A small contrastive image-text model, trained from scratch: 64-pixel images.
Rows from block 5 of the image encoder of a small contrastive image-text model, named by matrix and row number. Rows with one number belong to one neuron. Each number is 128 + 24 x the weight over its row's rms, rounded and kept within 0 to 255. All counts start at 0.
After each neuron's rows are labels from the 100 images, of 14848, where the neuron reaches its highest value: "responds to" is what is common among them. Only what is clearly more common there than usual is listed. The data: simulated grey scan slices of phantoms with and without marks.
# fc1: MLP up (encoder.blocks.5.mlp.fc1.weight, 384x192), inputs 128-191
# fc2: MLP down (encoder.blocks.5.mlp.fc2.weight, 192x384, transposed), outputs 128-191

fc1.188 [152 138  99 133 187 165 108 116 107 124 159 159  96 161 133 131 118 148 104 141  97 124 151 160 150 129  79 105  98 147 117 139 142 133 154 101 170 122 144 122 112 138 123 123 129 165 136 147 108  89 143 154 132 134 163 120 118  98 164 130 186 117  89 138]
fc2.188 [113 164 115  96 134 146 127 104 156 154 138 137 156 122 101 126 135  88 123 116 151 123 133 130 158  90 135 154 133 112 108 133 141 129 147 138 105 144 102 137 108 129 118 106 113 103 115  89 138 129 134 128 103 138 100 135 100 149 163 120 185 164 131 144]
responds to: crack in bone; head

fc1.72 [153 153 130 152  89 155 106  83 131 111 116 106 133 151 145 112  88 111 100 144 119 160 115 108  83 128 165 101 123 144 127 111 138 158 145 131 123 162 145 139 119 130 126 141 139 127 115 151 158 124  76 144 146  45 112 137 115  72 116 141 124 145 140 113]
fc2.72 [175 105 166 126 115  97 117 118 125 134 123  89 160 126 101 186 158 105  91 134 122 117 138 142  96 124 152 125 101 159  97 103 112 140 156 163 127 125 105 133 141  96 113 141 124 177  81 110 140 133 142  97  97 136 106 112  93 119  80 144 132 124 179 128]
responds to: head; several spots; dark spot

fc1.343 [114 121 157 118 145 134  96 121 147 124 129 127 127 120 160 132 101 132 152 171  96 151 122 109 154 119 139 149 120 128 110 116 151  98 121 155 124 132  95 140 133 133  95 165 144  53 128 139 119 140 139 101 140 108  88 122  74 112 154 140 116 115 148 180]
fc2.343 [ 94 114 144 101 144 124 122 149  62 114 130 127 123 165 130 112 159 124  44 166 121 147 108 115 122 171 210 129 129 129 186 108 188 123 139 145  97 123  81 139 143 173 153 155 152 120 143 154 121 114 143 155 128 138 127 137 141 108 155 107 139 151 153 122]
responds to: crack in bone; chest

fc1.243 [160 137  84 128 132 121 158  99 132 113 120 141 172 140 141  78 141 143 154 177 107 110 105 165 144 143 159 123 140 118 110 130 115 103 133 124  99 131 124  62 146 114 118 148 139 133 131 154  98 100 160 159 143 131 102 118 199 122 121 111 139 121  88 118]
fc2.243 [ 94 137 103 179 135 170  93 109 147 122 162 138 116 127 167 131 126 138 114 126 137 118 139 115 117 126 156 125 112 123 153 113  94 111 157 150 108  94 134 129 132 132 114 119 126 135 113  98 113 173 108 133 147 124 100 141 146 136 120 142 100 127  85 167]
responds to: ring; belly; side: left half

fc1.169 [103 131 159 113  91 129 131 141 156 118 155 135 135 116 138 134 138 114 145 131 122 100 125 135 111 160 129 189 132 140 157 142 128  94 153 117 135 143 160 140 127 120 105 146 111 114 123 194 101 130 100 123 114  72 150 170  95 175 132 122 162  82 159 151]
fc2.169 [133 101 128 125 109 163 122 116  93 124 122 152 110 116 181 126 132 122 133 153 140 113 159 165 111 120 143 142 122 127 121 105 121 130  68 100 139 165 107 113  98 119  92  97 153 132 120 105 140 114 106  95 132 120  77 132 141 165 107 141 130 106 193 112]
responds to: limb; bright spot; several spots

fc1.262 [127  98 106  95 123  99 120 138 104 131 137  92 139 141 120 109 177 159 129 125 139 125 129 142 123 121 144 137 100 108 166  60 109 143 151 121 116 138 136 155 101  99 145 135 138 143  93 124 123 131 126 112 138 111 160 131 173 166 127 159  83 117 101 149]
fc2.262 [119  97 168 142 145 125 122 105 129 116 125 189 129 112 128 183 139 116  97 129  80 148 126 142  94 127 105 134 109 192 138 133 116 142 133 132 148 105 155  94 124  94 149 142 102  98 121 137  99 119  88 102 115 162 155  97  86 166  81 131 118 167 116 166]
responds to: ring; side: left half; belly

fc1.87 [123 167  92  96 145 104 124 115  96  82 133 119 164 102  79 146 146 167 140 108  96 100 133  88 135 110 124 134 122 156 152 134  86 132  97 123 119 145 162  95 140 107 106 154 119 134 142 122 123 139 105 137 155 126 140 138 123 100 137 112 136 129  98  95]
fc2.87 [177 148 113 136  87 153 100 143 119  63 117 157 106 147 148 123 164 143 131 181 125 118  97 151  91 160 149  80 142 153 133 129  99 146 136 138 130  95 111 168 112 148 141  93 102 124  93  70 112 112 100 129 106 125 119 112 131 111 102 116 129 125 103 138]
responds to: head; bright spot; side: right half

fc1.121 [ 95 120 128 131 151 117 100 141 114  95 125  96 179 110 114 110 136 132 147  73 127  90  99 114  79 146 159 133 130 122 111 138 112 144 119 134 160 114 139 149 129 148 145 109 177 155  93  95 118 134 159 129 135 157 102 161 111 118 136  82 166  80 136 115]
fc2.121 [101 137 122 154 106 137 124 139 142  93 134 132 120 119  88 115 115 149 107 106 122  99 138 129  77 158  93 101 152 145 102 139 119 156 128 148  90  85 127 161 146 133 158 132  78 123 164 140 140 147 131 110 151 118 111 150 127 123 137 142  58 117  87 111]
responds to: head; side: left half; several spots

fc1.28 [127 150  88 142 110 113 131 105 145 125  95 116 146  96 103 106  76 140 150 117 152 109 148 141 142  98 102 162 111  84  97 174 139 119 115 138  80 148 132 125 145 108 150  86 144 133 121 149 149 123 148 109 129 134 109 116 109 165 121 106  99 155 147 170]
fc2.28 [132 123 163 119 175 118 122 138  96 154 127 130  97 153 122 128 113 132 144 108 114 137 106 184 118 120 111  96 134  94 102 104 116 103 149  95 166 164 161 134  94 110 156 149 138  96 106 144 129 145 127 149 145 122 156 116 107 115 153 146  95 133 169 101]
responds to: limb

fc1.10 [ 84 161 143 128 162 110 107 124 118 140 112 130 141 111 115 137 126 114  90 131 143 155 124  90 118 178 137 126 143  91 115 123 135  93 167 124 127 149  94 149 133 115 167 149 102 146 104  80 118 179 104 103 152 152  88 101 112 110  82 142  97 126 112 141]
fc2.10 [120 152  99 129 152 143 154 168 177 169 105 121 148  99 119 114 146 114 148 124 101 150 128 124  89 184 148 146 104 120 146 155 132 136  81 111 148  90 134 190  97 109 119 171  97 134 129 168  96  99 134 136 130 100 150  99 114 159 119 135 107 144 140 128]
responds to: limb; side: left half; ring

fc1.246 [103 105 141 153 128 162 119 126 147 105 138 110 119  88 161 123  99 132 146 140 156 129 103 154 111 122 120 144  81 100 150 101 116  81 151 121 158 155 132 118 133 134 163 160 120 171  75 153 137 112  94 105 139 118 174 188 136 115 107 103  94  86 127 120]
fc2.246 [ 88 142 159 131 116 113 151  90 112 187 111  86 145 119 107 128 139 136 124 129  82  87 154 121 145  97  98 123 121 150 101 130 124 154 164 163 134 122 156 141 159  97 147  69 155  72 123 113 142 109 168 158 139 128 114  90  88 148 131 130 107  98 123 126]
responds to: head; ring; dark spot

fc1.371 [135 139 107 127 128 155 129 124  95  87 164 115 124 111  99 143 109 112 156 140 100 112 154 139 133 144 109 125 159 106  92 144 138 126 145 156 145 132 135 152  99 116  70 139 159 124 148 105 111 173  81 133 143 134 145 162 122 152  93  95 119 108 144 124]
fc2.371 [176 128 136 159 118 178 145 135 144 114 124 181 117 119 136 133  71 125 155 130 121 100 139 144 127 125 139 115 125 131 130 102 160 128 147 141 118 124 128 123 107  77  88 124 150 159  99  96 132 158 137 152 129 128 123 147 117 124  80 119 116 117  86 138]
responds to: bright spot

fc1.149 [156 112 130 136 127 147 187 110 111 104 141 113 126 143  94 106 124 102 145 163 179 145 163 113 151 127 144 118 132 129 122  78 110 130 110 133 107 112 123 118 109 136 117 130 162 120 108 108 174 114 115  97 115 130 121 105 161 144 151 127 134 119 165 141]
fc2.149 [105 128 149 124 101 145 144 148 106 119 125  93 126  72 146 144 142 109 108 133 125 141 112 137 140  96 139 150 136 143 131 110 118 154 108 143 137 141  92 179 126 128 141 127 127 113 130 144 156 133 136 140 152  97 109 161 166 148 198 120 103 123 151 121]
responds to: crack in bone; chest

fc1.227 [ 74 190 140 175 139 144 110 130 161 122 133 133 173 179 129 121 157 167 116 136 121 108 124 149 116 101 123 144 122 126 131 146 140 128 159 120 105 149 114 139 134 112 118 107 134 112  79 140 150 136  99 142 156 147 106 142 122 128 142 112 105  70 146  91]
fc2.227 [105  88 163 121 166 152 114 117 129 122 146 132 116  82 118 101 122 177 116 147 114 145 121 186 127  84 102 117 104 155 146 182 163 164 109 149 114 108 179 153  61 147 158 106 143 102 128 103 103 160 145  91 126 137 145 138 113 113 168 126 143  88 101 125]
responds to: limb; bright spot

fc1.74 [133 122  83 138 122 132 141  98 135  97 115 183 133 149 188 136 109 110  99 137 135 158  97 106 107 113 145 139 126 149 145 130 150 142  93 169 134 148 116  79  53 141  68 115  64 109 135 132 107 114 162 125 142 107 122 116 120 145 148 138 121 118 117 160]
fc2.74 [123  96 182 153 139 142  79 151 166  97 118 127 113 134 146 109 119 102 116 146  61 151 152 119 110 109 112 125  82 142 171 129 127 140 130 124  61 150  95 135 130 140 165 141 158  85 124  95 155 134 107 130 122 108 125 137 116 130 146 135 149  84 140 195]
responds to: ring; crack in bone

fc1.364 [148 158 108 109 138 140 117 130 113 152 121 110 146 103 178 144 127 128 115 131  85 148 123 140 167 134 111 154  89 127 125 162 119 130 143 162 164 141  82 143  99 144 131 148 163 119 140 143 150  98 154 124 132 112 137 144 160 105 121 110 130 102 113 145]
fc2.364 [115  88 132 117 112 130  69 118 146 129 100 124 112 138  93 170 147 116  98 144 140 162 121 135 116 109 146 135 148 128 115 125 172 125 165 161 155 142 156 107  81 162 117 105 154 139 163 178 114 151 119 137 141 129 131  99 111 159 119 144 136  96 121  93]
responds to: crack in bone; head; side: right half

fc1.322 [127 136 122 159 138 115  92 118 121 114 122 114  95 117 141 129 133  86 171 129 142  84 114  94 147 157  98 115 129 163  83  85 133 108 108 157 149 120 116 121 119 126  70 112 142 125 134 137 131 152 140 142 180 140 113  96 116 140 141 159 151  91  89 114]
fc2.322 [103 115 120  87 156 106 182 139 120 135 142 120 132 115 110  93 120 116 137  91  81 151 153 121 169 147 162 135 163 104 113 152 152 122 145 145  85 140 125  75 161 161 163  85 103 137 103 123 140  92 144 165 144 142 163 118 105 141  85 101 128 107 116 109]
responds to: crack in bone

fc1.58 [160 172 130 114 116 147 160 145 120 116 132 100 127 126 150 102 138 107 133 148 141 133 137 146 114 139 162 118 133  97 146 144 157 114 125 126 101 154 157 154 109 104 136 156 131 136 121 149 117  61 123 143 107 139 131 108 112 134 111 134 133 141 150 141]
fc2.58 [142 155 160 152 109 109 133 148 170 125  99 155 119  96 108 136 124 122 159 164 110 104 140 139 143 134 170 120  83 129 127 144 141  74 124 101 103 156 103  92 130 108 180 150  96 105 145 133 148 119 116 163 129 123  95 137 131 146 110 137 107  79 165 101]
responds to: limb; side: left half; several spots; finding: bright spot

fc1.239 [107 104 173  98 101 128 142 166 152 114 127 120 143 169 144 102 115 119 134 154 135  95 159  93 109 148  86  88 169  99  95 137 135 133 138 122 159 128 132 118 150 169 104 147 160 117 146 145 117 151 145 166 159 142  97 151 149 157 171  98  89 112 146 160]
fc2.239 [147 140 121 125 159 142 115 105  66 122 121  95 106 142 123 109 100 188 117  91 121 124 137 133 142 139 152 159 102 145 124 158  98 131 138  57  90 125 134 138 110 178 142 160 127 132 133 151  79 139 132 139 137 110 142 128 119 119 160 104 147 119 118 126]
responds to: crack in bone

fc1.181 [154 105 152  97  94 144 178 127 130 183 105 131 128 138 137 127 114  76 142 199 146 147 139 106 123  98 147 188  83 139 148 155 117 125 106 166  81 133 111 132 153 129 104 150 140 102 121 132 148 132 115 141  96 115 137 125 141 125 118  97  95 139 100 150]
fc2.181 [112 174 134 108 147 103 150 121 145 122 147 118  68 119  86 122 151 135 166 152 139 103 146 115  95 134  96 141 128 121 115 131 122 103  53 145 121 117 159 105 117 110  95  89 116 111 155 109 113 157 141 118 168 112 113 136 185  94 153 127 120 117  99 101]
responds to: ring; chest; side: left half

fc1.282 [124 131 140 137 112 127 124 141 162 120  82 131 139 133 147 172 119 130 135 106 164 129 138 141  87 157 132 139 152 160 151  90 100 113  87 158 151 139  79 109 136 124 142  99 108 102 103 108 106 156  89 154  76  92 109 163 147 167 134 159 106 160 147 149]
fc2.282 [153 136 141 128 135 149 118 118 150 125  92 125 182 141 136 152  90 115 128 165 139 185 102 113 131 136 163  77 130 128  82 106 106 142 110 154 108  98 105 101  91 127 117 157  89 116 170 107 135 179 125 139 140 130 117 106  93 118 118 140 141 109 110 134]
responds to: limb; ring; several spots

fc1.138 [147 150 135 109  89 142 128 149 108 123 128 133 112 109 126  97  77 113 147 154 160 141 152 132 106 126 187 107 128 125  84 141 138 102 145 119 125 120 121  89  97 133 136 118 174 126 159 112 138 151 120 175  97 156 119 141 159 126 151 112  82 120 130  97]
fc2.138 [120 132 135 118 122  95 139 140 124 120 138  83 113 105 157 124 101 116 108 137 131 141 115  92 162 105 107  97 101 138 104 129 121 145 157 111 109 136  99 156 143 166 111 141 111 102 129 124 129 126  98  87 102 139 117  98 139 100 136  97 111 107 177 154]
responds to: limb; bright spot; several spots